config.yaml
model: "contrastive audio-text model"
dataset: "Morse code for random letters and digits, with fading, noise and interfering tones"
train_examples: 26041
n_mels: 40
hop_length: 160
input: "log_mel"
spec_augment: true
win_length: 400
tokenizer: "word"
vocab_size: 40
loss: "sigmoid"
embed_dim: 128
encoder_arch: "convnext"
encoder_norm: "layernorm"
encoder_activation: "swiglu"
encoder_mlp_ratio: 2
encoder_inner_norm: false
encoder_subsampling: 4
encoder_layers: 6
encoder_width: 256
encoder_kernel_size: 7
text_encoder_causal: false
text_encoder_width: 192
text_encoder_layers: 6
text_encoder_norm: "layernorm"
text_encoder_norm_position: "pre"
text_encoder_activation: "relu"
text_encoder_mlp_ratio: 4
text_encoder_head_dim: 64
text_encoder_fused_qkv: false
text_encoder_bias: "all"
text_encoder_qk_norm: true
text_encoder_parallel_block: false
text_encoder_inner_norm: false
text_encoder_drop_path: 0.15
text_encoder_positions: "learned"
init: "xavier_uniform"
residual_init: "none"
optimizer: "muon"
muon_scale: "match_rms_adamw"
lr: 0.0018
momentum: 0.95
nesterov: true
orthogonalizer: "newton_schulz_5"
adamw_lr_other_params: 0.00071
grad_clip: 0.5
magnitude_pruning: 0.3
steps: 5700
batch_size: 128
epochs: 28.0
lr_schedule: "step"
warmup_steps: 170
weight_decay: 0.5
adamw_weight_decay_other_params: 0
Rows from block 2 of the audio encoder of a small contrastive audio-text model, named by matrix and row number. Rows with one number belong to one neuron. Each number is 500 + 25 x the weight over its row's rms, rounded and kept within 0 to 999. All counts start at 0. Numbers have three digits each. After the name is the row's rms in percent of the matrix's.
Before each neuron's rows are labels from the 100 clips, of 14976, where the neuron reaches its largest size: "top examples" is what is common among them. Only what is clearly more common there than usual is listed. The data: Morse code for random letters and digits, with fading, noise and interfering tones.
# gate: MLP gate (encoder.blocks.2.mlp.gate.weight, 512x256), inputs 128-191
# fc1: MLP up (encoder.blocks.2.mlp.fc1.weight, 512x256), inputs 128-191
# fc2: MLP down (encoder.blocks.2.mlp.fc2.weight, 256x512, transposed), outputs 128-191

top examples: speed: medium; reverberation; mains hum
gate.388 097:462512482515482503500495497459537534505524500526475476471500479533530496535524500506500437483490502505500539473500500495500537460558513508502500477495484543535525517500467500500572449498500484
fc1.388 100:538491509491500503500500500515470461492487507474500487503500500500475500475532528488529502528508506500512484506505483495487506500498521529500500500500500500500476466533500553437428566539522470
fc2.388 100:500500500440517474485539500493474543500500507516546500500500500518482473552500500505468500488500494482446474487500502500514535525475521497493530516490504501483513524500571554499503449443500556

top examples: the character "e"; first character: e
gate.364 099:500432500528444500500502493528526507474480500511589500539500498524545500500500475500568500504500533500507541538535525521481517500517500476518510500429500518556467500531468500448465489531500541
fc1.364 101:528500457495542438500529500500478500520535489491518500500520500518459500483500497502443528482521465473505483500473514485500523478479535477500516481530468499511515468438532434579553500482540500
fc2.364 110:515500517500514475500522482500500500500502514540468428485514508501520493530497541562500500474479484443500494547500500471500519500500438500462500452500481518491527519481572500500500507500500500

top examples: speed: medium
gate.367 117:534520516490461494466478447489500483464538513500515508461523500508474500541517499479474500511500500539523500526500498493493516485544500503500452501558498497500544500429502478501501481500504501
fc1.367 115:514491506500513500551500469500488546500500500546454534493477500500555503492509460500504500465500500481490489515500500511510500518500504524511510543500500529503482498510506500496470500453469478
fc2.367 124:500515499500500504521513480560500424500500504500500500508500521521500500500500516500500487451498479500528500525505518473498535486507500500456522475533571523510500477511500500500532500500553485

top examples: the character "e"; mains hum
gate.85 122:448526491500476500552524501518476482500500539524464500545500500501475483475455504492510543521501500495511494467466509500484483500524483553482476500473441540501500471519466475468483492500500507
fc1.85 121:516500469472474500515486492528474500528450471500500451455500500500495500522500494524474457558455500477500478500500500500500500500515520451510500483514496491500454510500507461554512500469488533
fc2.85 127:532525552545524512464500512562479498461483549478544519438500512541474500510503496479478523481500486493528500500531459500476500500500527500489454500498507498500505558500420452493477465500470482

top examples: the character "e"
gate.334 060:481561523525500512560499467519500512500500549493443487451434432493485477470540500500489500494500500500477485479531500500500474490500517516534517500500529500475500515494474500500500500493530471
fc1.334 056:489500500459457500439461479513477541507515481480515500500500497502500500497460523500500500498557500500499454520500500545478552497500492482465501477533486512463525500492500511516500500500444500
fc2.334 057:512552500515503500499499500502484500504473477516500500503500542535500469525531463502493500524510500485501500500499500500500515503500525470541443500460522473491479484471482487515506498496500485

top examples: the character "e"; reverberation
gate.296 096:500515489536461551505545500446477529479501446500500500517522521500554526490500444530533500465559528500484473500471487496500478495491500546535500450539484534490500500538500525519484431473500509
fc1.296 089:485500483511477444452500573500500500544550534525500508522554485461476481500498552500500481475500470526500500500527522513500483525477474471500514524500503500520500500407551494507500492500465472
fc2.296 098:463509470500500483464527470508500500500500500477519532450512470500508436525480500450437471510500553500500457500506522461500479501479500479484500506507511473500487500538500506486500500495514511

top examples: speed: medium; tone: high
gate.24 108:524517520457510443510474500533500504500500500501468500506500457500506495523505510534500545464500472500500533540538517500500450500486519525501500487500511514504531487522500500536469501500500488
fc1.24 106:500523500500497523493495465458492499507500500485531481445466526458522511501494500484500521524500443464500488497525496572500542525485526488510500500508489491500500537469526439488466452500500506
fc2.24 104:435441457470526500496500548500548498522531459500466443400500493491460490479500478500472500500500500500500500500481512475513491500526500537452500440479489460500535500500490500535478531500505460

top examples: speed: medium; the character "h"
gate.301 093:525500454500470536531500523499500485500500500500479450500466508468468462510518500489515460476500500565500557479571500500479547496494500515521500502478516492482500538520500489461506500449500474
fc1.301 086:463491563498537483515512529446496500500555483523484509435500500500537480526479500528500489483500505500495473500552512490439499500437500533486412500500500492471500500526480447480512500500500500
fc2.301 083:540526567500526538500500500508470498446474500534500500482500524500500520516500500500498500529494525500500500509523500447486500500483518500514500500497546538500500524500500516481500521500507482

top examples: speed: medium; mains hum
gate.387 121:514545498500502500501504487503500506525511500542518495489500488539477549532488555500500500531489469535501468500533460523485500525483500529491473457505508500478500497497536502513475490489429495
fc1.387 115:514500535491500499505484550485505452465441500508474493517515472437542528500501500500514502516500500476511505509500500427526500522504477503532512500500522499501535436524528500472524495500473515
fc2.387 122:502558484475491485459490504532500514470499542496500586500486520501534500486507501493533526500510485500539500499532500523493500493505536504526500461509484464470507500472473528500494500512484561